python train.py --model="model that answers yes/no questions on an image's attributes" --dataset="scattered letters and digits in many colours" --train_examples=195000 --image_size=64 --crop_scale_min=1 --horizontal_flip=false --translate=0.12 --questions_per_image=8 --encoder_arch="wide_resnet" --encoder_norm="batchnorm" --encoder_activation="prelu" --encoder_depths=[1, 3, 3] --encoder_kernel_size=3 --encoder_stem="single" --encoder_avg_pool_shortcut=false --encoder_widths=[96, 192, 384] --fusion="prefix" --fusion_encoder_width=192 --fusion_encoder_layers=10 --fusion_encoder_norm="layernorm" --fusion_encoder_norm_position="post" --fusion_encoder_activation="gelu_tanh" --fusion_encoder_mlp_ratio=2 --fusion_encoder_head_dim=64 --fusion_encoder_fused_qkv=true --fusion_encoder_bias="qkv" --fusion_encoder_qk_norm=false --fusion_encoder_parallel_block=false --fusion_encoder_inner_norm=false --fusion_encoder_positions="learned" --fusion_encoder_connector="linear" --init="torch_default" --residual_init="zero_last" --optimizer="soap" --beta2=0.95 --learning_rate=0.0036 --beta1=0.9 --shampoo_beta=0.95 --eps=1e-08 --precondition_frequency=50 --max_precond_dim=1536 --one_sided=false --adamw_lr_other_params=0.0017 --max_grad_norm=5.0 --ema_decay=0.995 --magnitude_pruning=0.5 --max_steps=3600 --batch_size=64 --epochs=1.2 --lr_schedule="linear" --final_lr_fraction=0.05 --warmup_steps=180 --weight_decay=0.1 --adamw_weight_decay_other_params=0.05
Rows from block 4 of the image encoder, named by matrix and row number. Rows with one number belong to one channel. Each number is 200 + 20 x the weight over its row's rms, rounded and kept within 0 to 999. All counts start at 0. After the name is the row's rms in percent of the matrix's.
# convs0: first 3x3 conv, stride 2 (encoder.blocks.4.convs.0.weight, 384x192x3x3), inputs 160-164, a 3x3 kernel for each
# convs1: second 3x3 conv (encoder.blocks.4.convs.1.weight, 384x384x3x3, transposed), outputs 160-164, a 3x3 kernel for each
convs0.198,102,170,200,198,200,193,251,200,200,234,200,200,238,198,173,200,200,200,200,177,214,215,238,200,127,174,200,262,200,200,200,149,184,221,177,200,200,200,221,200,202,225,200,182,200,260
convs0.199,107,147,200,199,200,234,194,200,168,200,200,219,161,213,200,234,200,194,239,200,200,200,200,200,200,197,164,237,193,171,200,200,212,200,154,200,200,200,163,200,200,200,200,183,200,206
convs0.200,096,200,200,200,179,200,210,200,216,235,200,224,200,218,208,215,200,200,200,200,200,179,200,242,166,168,186,200,224,200,227,200,206,214,198,186,210,200,158,200,161,212,169,223,200,200
convs0.201,109,200,217,189,200,263,200,191,200,150,173,188,200,200,252,200,163,191,200,200,178,200,200,228,205,203,200,181,200,200,212,154,200,200,175,223,173,229,200,200,179,200,242,200,182,150
convs0.202,094,174,200,200,200,216,177,209,200,176,203,200,200,200,200,200,200,200,224,200,200,200,181,200,181,187,200,214,193,200,200,200,200,200,172,200,200,232,183,200,200,194,222,172,175,174
convs0.203,095,287,200,222,237,200,200,200,200,200,219,216,178,200,172,200,200,172,198,200,200,200,141,200,200,200,201,200,215,245,170,164,221,185,200,200,200,188,150,200,200,207,212,170,194,200
convs0.204,104,209,199,200,243,209,173,200,169,172,181,200,200,200,176,200,183,218,200,200,200,181,200,230,200,200,200,200,181,200,200,200,239,193,200,222,173,192,244,195,172,200,230,160,200,214
convs0.205,106,200,164,202,200,200,200,200,227,200,171,165,200,200,184,200,173,173,200,200,208,200,170,187,200,200,200,200,211,200,200,200,208,165,198,200,216,181,175,200,200,200,200,200,255,200
convs0.206,092,227,200,200,218,225,181,229,190,200,200,200,163,200,200,205,200,226,200,200,200,200,145,237,200,200,262,200,194,217,200,232,200,200,200,200,205,221,234,200,200,238,250,200,200,168
convs0.207,107,200,213,203,200,200,200,200,200,200,200,200,233,224,200,200,200,228,221,158,200,200,232,200,200,200,173,173,200,200,228,200,200,200,205,187,200,200,200,200,200,200,239,200,200,188
convs0.208,088,200,200,170,200,173,200,206,182,184,200,200,200,200,174,211,169,200,200,195,204,200,215,200,200,224,200,200,200,200,200,200,216,206,200,254,177,200,200,242,200,233,210,200,200,210
convs0.209,077,200,200,200,200,200,200,200,200,200,214,200,200,200,226,200,200,200,200,200,218,172,174,168,200,227,162,200,176,200,228,200,200,152,241,200,200,168,200,200,200,186,200,167,200,200
convs0.210,102,236,221,200,200,200,200,200,160,200,200,200,187,200,200,200,214,200,200,165,255,200,208,174,200,200,158,200,200,200,200,200,171,200,184,229,200,163,174,214,191,184,225,154,200,200
convs0.211,095,219,192,200,200,200,159,200,199,178,200,200,200,200,181,223,212,180,200,179,146,173,200,214,200,198,200,200,200,200,235,237,200,200,200,200,200,200,170,200,237,232,200,229,222,242
convs0.212,093,200,200,140,146,200,200,200,212,200,200,183,200,200,240,217,206,239,227,176,200,200,200,200,150,231,200,200,200,200,200,242,179,200,214,188,195,200,200,209,200,200,214,198,200,226
convs0.213,104,200,192,200,200,200,234,177,200,223,175,152,174,208,200,184,200,210,200,200,200,200,200,231,200,200,200,221,222,200,200,200,239,200,200,200,213,200,200,200,200,226,221,200,193,200
convs0.214,104,181,178,168,200,231,200,200,200,224,200,200,194,200,236,219,189,170,171,200,200,178,200,208,191,200,205,227,168,221,202,200,200,172,213,230,200,173,200,200,200,185,200,198,153,238
convs0.215,093,207,177,200,232,178,200,200,200,186,222,236,210,166,201,213,144,170,214,195,200,200,233,200,159,200,229,200,200,256,220,200,200,200,200,176,248,200,179,208,200,200,200,200,203,200
convs0.216,100,200,200,200,200,204,185,200,200,183,200,200,200,200,172,200,201,200,200,224,200,218,200,157,219,200,255,154,200,200,200,200,223,200,200,200,200,173,216,212,155,200,212,200,200,215
convs0.217,106,262,200,200,220,189,170,200,242,200,200,200,167,200,200,173,200,216,158,200,200,193,209,200,219,200,200,182,200,200,200,200,153,237,208,180,200,209,200,211,200,200,200,216,200,172
convs0.218,103,198,232,207,188,204,200,200,170,187,200,225,200,154,200,229,200,184,208,186,200,200,230,173,180,200,230,200,208,180,200,200,200,200,200,200,219,200,219,200,245,200,200,200,198,204
convs0.219,090,200,175,200,200,238,258,188,210,193,197,200,216,218,200,200,200,230,227,237,200,200,200,224,200,200,214,200,244,177,180,200,181,200,200,200,200,153,200,262,227,186,265,200,225,200
convs0.220,103,217,200,200,200,200,222,166,187,179,200,180,185,205,200,200,200,205,187,200,200,159,135,238,200,220,200,270,218,185,195,217,200,200,200,201,214,200,200,183,224,200,222,176,200,200
convs0.221,095,229,200,178,190,188,149,217,198,200,180,220,190,200,198,242,182,206,200,200,200,200,241,200,207,200,200,200,200,200,200,200,200,155,181,186,175,193,200,200,216,233,200,171,200,205
convs0.222,102,226,190,176,170,200,193,188,200,232,219,200,240,200,200,221,211,253,206,200,200,173,215,200,231,200,228,200,200,189,200,185,200,155,200,200,200,230,200,200,200,211,200,146,158,231
convs0.223,094,200,200,130,200,200,200,185,200,200,207,222,200,200,211,242,200,242,278,200,200,200,162,200,210,200,258,200,165,200,178,200,237,125,200,229,200,200,200,200,200,209,162,178,200,258
convs0.224,105,200,225,200,208,200,204,218,200,232,200,229,200,226,200,167,200,247,267,215,215,200,185,200,227,200,164,200,200,200,200,200,201,216,200,200,200,200,200,176,200,200,200,158,172,200
convs0.225,109,200,200,175,237,200,187,200,200,172,179,200,200,218,200,200,200,191,200,200,200,200,200,177,219,200,200,189,200,200,215,183,200,200,200,200,236,200,200,200,200,237,176,200,200,200
convs0.226,099,200,200,200,200,200,200,200,184,160,183,200,210,200,200,178,216,185,200,200,200,200,157,200,200,243,200,200,200,200,200,200,168,249,172,205,200,187,181,200,192,227,235,211,265,213
convs0.227,104,200,200,200,200,210,238,200,200,212,200,220,210,239,200,200,219,187,200,222,196,233,200,200,200,266,200,200,197,230,200,200,221,209,229,239,224,180,171,200,200,200,227,170,165,200
convs0.228,100,200,228,205,200,200,200,188,200,200,232,214,200,200,237,181,200,237,172,182,200,198,248,250,200,200,237,261,200,200,200,200,142,176,219,186,200,200,200,200,200,221,200,187,181,211
convs0.229,098,219,191,205,200,200,200,189,200,200,207,200,200,200,231,200,200,185,200,200,200,239,200,200,200,195,218,200,200,200,215,178,200,263,179,205,200,195,200,200,200,200,208,200,261,200
convs0.230,102,200,216,182,225,200,200,200,200,200,256,234,160,214,212,181,209,210,232,200,164,175,200,167,184,271,200,244,211,205,188,224,200,185,231,200,212,227,200,200,175,200,200,220,200,225
convs0.231,110,190,212,185,161,214,200,192,194,184,171,200,194,196,200,200,200,200,232,200,209,177,212,200,200,235,200,182,200,196,178,200,200,185,222,224,200,192,200,214,200,261,200,200,244,185
convs0.232,105,200,173,200,191,216,200,200,200,200,200,225,210,191,200,193,201,200,221,200,200,220,225,217,162,200,200,200,200,185,231,200,196,148,200,198,161,200,200,174,182,200,200,200,200,200
convs0.233,110,200,218,200,186,172,187,200,211,200,200,200,183,200,208,200,200,200,178,200,200,200,163,248,200,194,187,176,200,200,159,200,197,200,200,200,178,200,190,200,200,200,200,200,200,207
convs0.234,093,200,223,200,200,213,228,179,200,165,200,207,236,239,174,239,177,146,200,200,243,160,219,200,200,192,200,164,230,180,200,200,180,200,181,200,200,188,200,179,175,202,169,189,211,200
convs0.235,104,200,200,200,200,193,200,200,200,200,157,200,222,166,200,200,194,200,229,182,200,200,200,200,200,200,200,175,189,200,200,200,200,200,172,200,200,200,200,225,243,200,200,211,209,200
convs0.236,104,200,200,200,185,200,223,200,200,251,200,200,181,200,200,173,167,200,200,200,200,200,200,200,167,200,194,200,200,197,200,212,200,220,200,162,200,200,200,200,180,223,179,200,176,208
convs0.237,095,166,200,200,200,200,178,196,200,200,200,245,200,200,206,200,200,171,200,216,200,159,200,227,196,200,200,211,200,180,200,200,176,182,200,200,187,200,184,175,145,181,244,200,200,200
convs0.238,103,217,200,200,200,200,214,190,200,235,200,178,200,200,239,200,200,224,189,238,200,200,212,200,200,200,153,214,214,188,200,200,200,200,194,216,200,211,200,171,200,200,200,177,201,200
convs0.239,105,200,194,166,200,200,174,203,200,200,200,200,189,169,179,221,179,151,241,191,200,200,200,167,176,200,188,200,200,200,230,210,200,200,163,185,177,200,200,213,229,221,200,239,201,167
convs0.240,090,200,200,200,200,215,204,200,200,215,200,200,200,213,200,214,200,176,200,200,196,233,131,212,200,200,200,200,200,178,200,187,200,200,200,223,187,196,200,155,200,200,171,200,178,170
convs0.241,094,200,200,221,243,163,200,200,200,173,200,229,227,200,176,200,200,227,172,177,200,207,200,200,241,196,223,200,200,183,188,206,172,200,200,170,216,200,176,162,158,200,202,200,200,200
convs0.242,099,200,187,200,200,200,200,200,200,216,245,200,200,244,200,200,237,200,200,173,200,234,198,159,200,266,215,200,200,200,230,251,226,204,238,200,200,187,200,200,200,207,200,200,200,172
convs0.243,105,200,201,198,200,199,232,200,185,221,200,250,200,174,171,193,165,178,200,175,200,258,237,222,162,176,200,230,200,181,200,192,172,200,200,200,200,200,200,200,204,200,200,200,198,189
convs0.244,087,200,227,200,234,200,186,200,200,200,191,196,200,174,200,215,174,146,200,200,250,149,215,219,200,200,200,200,200,200,200,200,215,200,200,190,239,146,226,200,200,200,160,223,200,200
convs0.245,097,228,224,208,200,239,200,195,203,183,200,200,168,200,144,200,200,161,223,185,200,222,200,200,200,200,200,200,200,200,200,200,192,200,203,200,251,206,200,176,196,224,234,200,200,200
convs0.246,087,200,180,228,200,200,200,200,200,175,227,227,200,225,200,222,238,200,201,200,176,200,250,200,220,200,200,200,200,193,200,200,195,200,200,200,200,200,200,200,200,221,200,262,200,200
convs0.247,104,223,249,199,200,200,165,156,200,216,188,200,192,200,200,200,200,200,200,200,202,200,200,200,202,200,200,200,200,163,200,213,200,200,200,200,222,200,181,187,163,184,172,200,200,188
convs0.248,116,221,212,200,200,200,200,203,200,200,200,200,222,218,164,167,200,200,200,216,166,200,209,255,208,200,166,200,220,179,200,200,200,200,228,200,180,237,200,200,253,200,201,200,200,200
convs0.249,094,200,205,176,188,200,200,204,200,241,200,200,151,200,200,177,222,200,200,200,200,230,174,200,203,230,200,196,200,200,200,200,200,217,200,189,200,200,207,238,200,200,200,200,232,200
convs0.250,081,200,187,200,183,200,187,184,200,200,200,200,200,197,200,237,200,202,227,179,226,200,236,200,200,200,200,200,200,175,200,200,200,194,201,187,200,200,200,149,200,221,200,200,200,200
convs0.251,100,200,213,175,200,200,200,216,235,200,175,200,191,200,200,200,200,165,200,200,173,188,187,200,200,200,183,169,200,223,227,237,243,200,214,242,200,200,161,179,217,200,200,216,200,200
convs0.252,103,200,200,200,200,200,139,200,200,183,200,181,171,192,200,200,200,203,200,200,200,167,200,200,200,180,188,137,200,200,200,250,194,200,225,218,200,200,169,159,200,200,177,200,149,200
convs0.253,105,200,200,200,200,194,200,200,200,200,198,200,200,200,200,200,200,200,189,195,221,200,218,200,200,200,225,200,233,200,209,200,187,200,177,175,185,158,200,212,168,182,177,164,200,200
convs0.254,108,255,200,235,168,169,200,178,200,171,200,200,224,200,200,200,222,200,224,200,200,200,200,173,227,242,200,200,208,187,200,200,193,200,200,207,200,200,196,162,197,150,200,200,200,200
convs0.255,101,163,179,208,218,198,199,224,210,200,200,194,200,200,200,167,200,200,195,200,173,200,245,200,200,200,200,205,223,221,203,200,176,198,200,200,200,200,239,185,200,281,232,182,200,174
convs0.256,097,200,214,215,200,200,207,200,197,200,200,200,200,200,194,202,200,200,200,212,265,182,226,200,173,221,176,173,170,200,200,207,200,200,200,200,200,169,162,235,200,167,156,200,226,200
convs0.257,104,214,200,233,200,200,228,159,238,200,221,194,200,241,200,200,200,200,200,237,168,200,200,200,200,207,200,200,200,200,200,200,200,200,200,200,178,200,242,200,200,189,174,177,200,148
convs0.258,108,200,196,200,200,200,200,161,200,237,200,200,165,200,200,200,226,200,190,211,229,187,200,195,158,200,200,183,193,200,200,200,175,210,200,200,200,200,200,200,200,200,195,200,177,200
convs0.259,107,229,218,200,200,194,200,233,200,200,175,160,181,183,200,193,165,200,221,184,182,240,200,202,190,216,172,286,215,200,212,245,200,200,200,163,200,200,200,200,200,200,187,200,220,200
convs0.260,081,200,200,200,200,200,224,200,207,200,237,200,211,200,226,236,168,161,177,223,168,200,177,200,165,200,200,225,200,239,219,200,226,200,200,293,200,200,180,200,200,165,200,174,200,200
convs0.261,094,192,183,188,200,200,200,192,200,200,200,189,214,200,200,200,187,179,163,200,200,200,200,200,191,175,256,200,200,200,224,218,200,246,200,200,200,200,174,187,223,200,200,221,200,200
convs0.262,107,200,217,200,200,200,200,165,215,209,200,186,179,183,257,200,173,246,224,178,200,200,189,200,200,212,186,218,200,200,200,187,200,200,174,200,200,200,200,200,190,200,226,200,200,175
convs0.263,107,257,200,200,200,200,200,177,200,183,200,200,200,200,200,200,202,200,211,148,185,200,204,195,200,161,164,146,229,200,245,200,161,200,200,200,200,200,202,155,230,212,200,200,200,200
convs0.264,099,217,200,200,207,200,200,257,200,200,200,200,213,169,161,200,200,200,200,200,200,200,218,174,229,217,200,219,200,214,200,200,253,217,208,200,200,200,238,200,200,213,200,229,218,200
convs0.265,100,200,216,200,205,182,200,200,219,200,229,160,200,200,162,200,200,201,200,258,209,200,200,200,200,170,179,200,200,200,200,229,181,215,200,185,206,200,176,200,200,200,195,216,200,200
convs0.266,098,200,200,161,200,200,220,200,200,189,190,200,165,221,200,181,200,200,231,200,200,236,200,200,214,200,200,188,200,215,156,182,233,200,209,223,200,188,236,200,200,200,183,177,200,200
convs1.198,103,200,199,200,230,249,200,210,222,200,200,200,200,200,200,200,233,203,200,176,200,237,208,179,170,163,189,200,200,195,185,201,200,200,166,191,200,200,200,225,200,200,200,216,184,200
convs1.199,108,200,193,213,200,248,165,170,153,193,187,156,163,196,200,185,200,200,225,171,239,216,193,200,225,145,200,200,165,200,200,234,200,171,223,200,200,172,221,226,230,165,200,177,200,196
convs1.200,095,200,200,184,200,200,200,220,157,222,209,200,200,200,256,162,200,211,221,234,228,200,200,119,200,190,200,187,200,200,179,227,200,219,161,200,210,200,200,172,200,153,200,200,200,191
convs1.201,102,182,240,235,172,200,220,180,200,220,196,200,200,200,200,194,200,200,200,200,191,200,216,228,200,200,200,178,247,182,200,200,200,200,208,200,200,200,200,247,200,200,200,207,198,169
convs1.202,097,200,232,217,180,173,217,211,200,200,204,214,184,221,200,200,200,173,188,200,200,205,200,200,221,185,200,221,174,228,200,200,200,200,211,174,205,226,217,176,200,200,237,200,200,200
convs1.203,104,206,200,173,200,191,200,200,207,200,200,200,200,226,191,200,192,200,218,200,214,183,220,228,200,204,200,200,201,181,223,200,200,200,200,200,228,200,192,243,203,186,227,252,200,200
convs1.204,107,200,233,200,211,200,200,200,197,200,190,200,211,223,200,159,187,200,196,173,234,187,200,200,193,200,200,149,200,200,234,200,200,200,200,200,208,255,185,234,200,200,200,215,218,180
convs1.205,105,200,200,200,190,200,230,200,200,200,200,215,229,163,200,181,200,200,200,200,200,184,166,159,195,200,212,200,180,200,200,200,200,200,200,209,200,200,200,209,200,200,191,200,204,200
convs1.206,098,200,200,169,200,200,216,163,186,242,200,200,198,217,176,200,200,193,200,200,169,200,200,183,185,200,200,200,200,209,207,187,200,227,200,200,200,200,200,200,236,141,239,200,200,210
convs1.207,107,200,200,200,200,162,200,209,200,200,197,200,200,200,200,194,200,200,200,200,200,200,200,200,200,186,151,211,192,200,200,203,212,200,200,200,167,200,174,215,226,194,180,200,200,215
convs1.208,100,233,229,242,200,200,200,200,164,228,200,200,200,200,209,200,200,200,200,200,201,174,165,154,200,200,216,200,226,200,200,200,200,200,200,200,211,241,232,200,173,200,200,200,204,199
convs1.209,075,182,179,200,200,200,214,200,200,200,184,200,200,179,200,200,200,179,200,230,200,200,221,200,200,152,164,200,167,173,166,215,190,200,200,225,200,172,200,252,200,200,200,207,165,200
convs1.210,104,200,267,200,200,200,150,200,200,195,200,240,218,200,229,200,200,204,200,200,184,200,181,206,200,200,200,196,200,200,200,200,200,200,200,200,200,176,200,183,200,200,226,191,185,204
convs1.211,098,200,172,187,228,200,200,229,200,206,200,239,200,214,222,200,181,200,200,229,174,176,142,206,200,200,263,182,172,200,200,179,159,192,237,195,200,228,200,192,200,211,200,200,164,238
convs1.212,095,156,200,200,215,194,200,205,177,202,200,247,200,200,204,200,200,200,185,167,200,200,167,242,200,200,191,200,211,148,200,197,169,168,200,200,200,201,200,175,134,200,257,200,231,212
convs1.213,107,200,210,200,250,248,216,200,155,200,227,200,200,200,191,200,182,180,182,200,200,200,198,202,229,165,200,200,219,223,200,175,200,218,184,164,200,171,200,190,200,154,201,217,182,200
convs1.214,104,169,200,191,200,151,200,186,190,200,200,200,235,178,200,200,200,220,180,200,200,174,200,200,181,200,200,219,200,178,200,200,198,200,184,185,205,176,200,163,200,200,200,204,200,173
convs1.215,094,200,211,200,169,200,176,195,200,200,172,200,199,200,189,200,200,200,200,182,200,200,200,200,191,200,200,200,200,200,168,188,200,200,230,200,204,200,207,173,164,236,176,194,200,235
convs1.216,093,200,139,200,223,232,200,214,219,200,200,191,200,200,228,191,185,185,202,242,208,200,233,190,210,200,200,204,200,200,200,200,200,200,200,200,186,200,156,200,153,227,200,200,200,219
convs1.217,109,200,200,200,200,178,200,217,204,181,227,191,200,200,200,200,243,210,170,171,242,200,167,184,224,200,183,200,200,200,200,191,200,200,200,200,210,175,199,234,200,218,189,200,175,176
convs1.218,101,200,200,217,160,200,204,161,239,200,200,200,176,200,200,179,234,200,166,200,230,200,200,200,200,229,132,200,221,216,213,191,193,183,200,200,186,200,168,189,219,200,138,179,200,183
convs1.219,093,144,200,200,200,192,200,200,235,200,170,200,200,232,200,200,200,200,200,227,200,200,178,200,200,200,186,215,197,236,135,200,200,223,193,200,200,200,200,189,200,200,200,145,150,200
convs1.220,092,200,200,200,189,230,175,200,214,197,200,200,200,200,200,200,194,200,200,200,200,169,200,130,200,209,200,209,200,200,200,200,200,207,219,200,200,223,200,200,226,218,200,167,193,200
convs1.221,095,145,200,200,200,233,138,137,200,200,200,200,200,200,200,200,200,200,218,200,200,232,200,200,231,200,159,200,200,220,200,158,200,200,161,180,200,185,164,196,189,200,218,200,200,200
convs1.222,102,213,144,149,251,230,200,200,181,243,216,163,158,200,230,157,218,228,218,200,234,200,200,200,200,200,206,200,199,230,238,184,212,200,162,200,213,179,212,193,200,164,200,200,186,166
convs1.223,093,200,191,205,200,197,212,200,200,200,200,189,191,200,200,200,204,212,200,200,165,237,192,182,200,179,200,221,187,197,200,200,233,200,211,220,200,200,200,200,200,200,200,200,200,200
convs1.224,101,200,193,200,168,200,200,200,200,225,200,195,200,200,200,203,200,200,238,200,184,205,200,200,200,173,219,200,156,191,222,200,200,200,240,200,200,232,165,200,200,194,216,200,200,206
convs1.225,109,200,200,200,193,200,200,212,157,216,187,200,200,200,200,217,200,200,200,200,259,252,188,200,200,200,200,200,200,200,200,200,209,200,218,198,200,229,200,200,200,200,211,246,200,176
convs1.226,106,248,204,200,157,200,200,200,200,200,268,220,200,232,200,200,200,159,200,171,200,200,200,203,200,177,200,200,200,200,200,200,171,200,200,187,200,224,211,200,200,200,182,200,209,194
convs1.227,109,200,200,189,199,186,172,225,163,139,169,238,200,218,200,200,200,200,180,200,156,238,200,192,192,200,222,186,203,196,200,200,200,200,208,200,238,174,200,216,179,184,200,207,210,200
convs1.228,101,215,200,200,196,200,200,215,200,165,200,188,200,204,179,215,200,210,201,200,200,180,188,200,200,200,229,200,219,200,200,168,158,230,200,200,200,204,177,235,153,176,200,190,222,200
convs1.229,102,200,200,235,162,196,200,200,254,200,200,200,200,200,159,200,200,200,200,219,200,200,171,200,200,200,200,205,220,200,151,200,164,223,200,200,200,251,200,163,200,174,215,177,200,139
convs1.230,099,200,213,231,200,165,200,200,200,200,200,247,155,188,243,200,200,200,189,172,200,192,186,200,240,200,198,170,200,212,171,196,200,188,200,200,200,200,184,183,186,200,200,200,266,224
convs1.231,104,206,200,200,200,199,200,179,200,201,175,203,194,188,200,191,200,200,213,200,200,200,174,200,200,200,142,200,200,187,200,200,229,200,200,200,164,186,222,200,200,148,189,200,200,160
convs1.232,105,200,192,161,230,200,200,173,190,238,200,162,200,228,177,200,231,200,200,200,203,221,175,228,215,231,200,222,200,193,237,200,230,200,200,200,200,200,200,200,226,249,200,200,183,214
convs1.233,111,183,200,183,200,200,200,204,188,200,209,248,152,200,200,200,200,200,200,200,201,227,200,200,200,215,164,207,204,167,216,200,200,200,200,220,200,165,250,181,225,200,231,200,200,209
convs1.234,092,200,200,200,188,200,200,146,200,207,229,169,252,187,200,200,231,200,187,200,200,151,186,210,200,200,200,156,200,200,200,200,177,200,221,200,167,245,200,162,186,200,200,200,200,187
convs1.235,103,191,150,200,222,200,181,195,200,176,235,166,208,200,183,171,173,200,200,215,173,200,180,234,200,200,177,227,200,200,200,195,200,225,200,222,159,200,236,177,200,200,200,224,200,180
convs1.236,104,161,154,171,200,164,156,232,200,188,200,200,200,200,200,255,200,200,200,204,190,200,149,192,174,180,232,200,200,183,200,200,200,200,160,200,224,200,200,183,200,188,203,200,165,221
convs1.237,101,200,200,200,200,200,208,199,200,200,234,200,233,200,200,200,200,200,200,195,237,200,200,200,200,200,180,156,173,200,162,200,147,200,200,200,157,168,201,200,200,208,200,207,218,200
convs1.238,102,200,209,200,200,200,215,200,155,200,243,253,170,142,220,231,200,200,200,200,185,200,200,200,203,200,179,183,200,197,200,200,200,182,184,200,144,200,200,200,194,200,184,225,200,193
convs1.239,106,200,200,200,200,200,200,217,200,200,175,157,200,225,200,200,200,185,186,174,243,158,210,200,195,200,171,200,173,262,200,200,200,159,200,200,172,172,200,183,200,167,170,159,200,200
convs1.240,095,228,200,181,179,198,200,193,190,188,200,236,160,214,200,200,200,190,200,253,196,226,179,245,200,200,200,156,200,200,225,180,152,200,200,175,179,200,180,200,242,159,200,200,281,177
convs1.241,096,248,228,200,174,183,208,233,200,200,177,200,176,203,164,200,200,217,181,158,200,239,200,200,200,189,200,200,181,200,200,174,200,200,215,169,191,228,200,200,255,200,190,200,200,200
convs1.242,096,256,200,185,200,200,269,200,200,200,167,157,173,184,193,200,135,160,200,166,200,200,200,182,200,200,229,200,200,216,200,200,200,200,200,218,214,200,171,241,233,200,198,200,167,165
convs1.243,106,200,234,200,196,200,186,185,213,205,239,200,243,200,182,187,200,216,188,200,200,162,261,224,162,210,200,200,157,199,178,200,216,227,200,200,200,200,177,200,200,170,200,219,217,179
convs1.244,086,200,200,245,200,223,200,200,200,181,226,200,208,211,200,200,200,200,200,200,200,200,200,200,219,200,200,189,223,200,200,243,224,175,200,200,208,200,200,172,200,200,200,181,200,240
convs1.245,094,200,200,200,217,187,160,169,209,205,176,144,257,185,150,200,189,200,216,200,158,213,200,200,198,200,200,170,200,200,200,192,200,200,211,200,200,200,200,213,175,197,200,200,179,200
convs1.246,086,200,222,200,157,200,200,200,247,200,200,155,253,267,200,231,200,200,224,165,200,231,190,200,200,200,192,200,200,200,179,200,200,181,175,200,200,231,200,226,230,200,237,157,200,178
convs1.247,104,200,224,200,220,185,190,195,200,200,200,200,221,200,200,200,230,200,200,201,200,200,200,200,218,200,200,200,200,161,186,200,226,180,221,200,200,223,200,200,123,200,200,182,200,200
convs1.248,108,188,210,200,200,200,150,200,229,175,209,226,200,127,171,200,227,200,208,227,163,216,219,200,200,176,174,200,200,231,178,200,213,186,200,200,166,200,241,200,200,200,200,209,181,200
convs1.249,095,219,200,200,200,200,188,230,200,200,200,240,152,200,200,190,187,200,200,200,200,176,199,200,200,200,200,200,187,200,200,207,200,173,200,179,200,200,177,231,200,240,200,188,216,200
convs1.250,075,200,200,200,200,223,200,200,176,200,200,221,200,186,200,171,184,151,159,200,213,200,200,200,232,200,200,200,200,200,184,226,200,169,200,200,200,200,200,178,200,200,200,200,200,242
convs1.251,104,200,200,200,200,200,200,200,200,212,239,240,200,200,217,200,200,200,166,200,200,200,200,173,176,200,200,175,200,200,200,200,173,200,168,200,159,200,194,195,218,200,174,200,163,188
convs1.252,105,224,215,200,200,200,226,181,200,200,200,196,184,200,229,186,172,200,200,200,200,200,200,200,200,200,203,194,200,200,221,178,200,160,200,200,181,200,203,223,200,200,225,200,194,166
convs1.253,105,194,259,179,168,200,204,200,160,200,200,249,200,215,200,252,200,200,200,153,205,208,212,223,200,200,200,200,200,200,200,223,200,200,222,200,200,213,200,168,229,200,200,200,200,200
convs1.254,112,239,200,196,200,164,174,251,215,233,227,213,176,200,200,200,200,206,200,200,236,221,200,200,200,232,200,217,192,200,167,200,200,179,199,168,173,187,241,200,180,200,200,148,177,200
convs1.255,102,177,163,171,152,226,188,176,202,200,200,177,228,200,200,200,229,186,200,200,200,200,200,219,200,232,172,195,222,200,212,220,200,200,225,205,200,197,200,200,200,227,200,185,182,246
convs1.256,100,194,225,165,207,181,200,200,200,172,215,200,200,200,174,200,192,248,200,200,200,200,224,153,200,198,223,200,168,200,190,222,166,161,200,167,200,217,200,200,200,200,213,200,200,233
convs1.257,101,200,178,142,171,208,253,215,185,254,158,201,200,171,200,200,235,200,200,175,182,210,200,200,200,216,200,200,200,200,200,175,179,200,200,200,186,200,200,242,223,183,183,221,200,185
convs1.258,099,146,209,200,204,200,200,200,252,200,229,213,200,200,200,241,175,181,215,200,200,153,200,225,200,200,186,200,200,200,204,200,200,200,207,200,188,228,200,215,226,184,162,159,200,219
convs1.259,097,245,198,208,200,211,169,200,159,187,200,230,200,200,200,200,218,173,200,228,200,200,223,200,200,161,226,234,200,202,200,200,200,232,200,200,200,200,215,194,180,245,200,234,203,200
convs1.260,081,205,200,200,225,200,200,201,200,200,155,200,207,200,200,200,200,175,200,228,200,242,200,200,192,174,200,200,200,162,200,266,200,200,234,200,200,200,200,200,185,200,149,200,219,238
convs1.261,103,161,200,197,163,200,200,200,200,200,200,259,200,157,239,200,202,178,200,200,234,147,215,200,184,200,149,200,221,200,195,200,200,200,176,200,200,207,200,200,174,200,200,200,200,200
convs1.262,106,158,223,200,177,163,257,200,200,182,228,200,182,157,200,211,192,213,203,200,200,172,200,221,185,201,200,200,200,200,200,171,200,200,200,200,200,240,200,218,185,200,219,148,201,200
convs1.263,102,200,194,197,169,200,218,200,200,200,240,200,200,235,200,200,177,200,200,200,181,200,195,200,165,200,200,200,230,211,200,200,200,200,188,236,200,200,200,200,200,200,192,209,177,222
convs1.264,102,200,200,200,187,200,170,181,224,200,175,200,200,200,200,180,200,214,217,200,212,200,200,225,201,183,243,192,207,184,200,200,176,173,200,200,200,189,169,200,168,200,223,139,200,200
convs1.265,100,200,220,166,232,221,181,220,161,221,200,200,200,200,235,196,200,200,200,235,244,200,158,200,200,200,215,225,216,225,200,200,200,200,172,193,190,200,200,182,175,200,195,200,250,200
convs1.266,098,165,159,224,200,243,200,212,220,200,200,174,200,195,200,200,223,191,225,165,200,200,200,188,200,200,200,200,171,179,200,200,239,200,171,218,200,169,200,200,177,175,200,200,200,200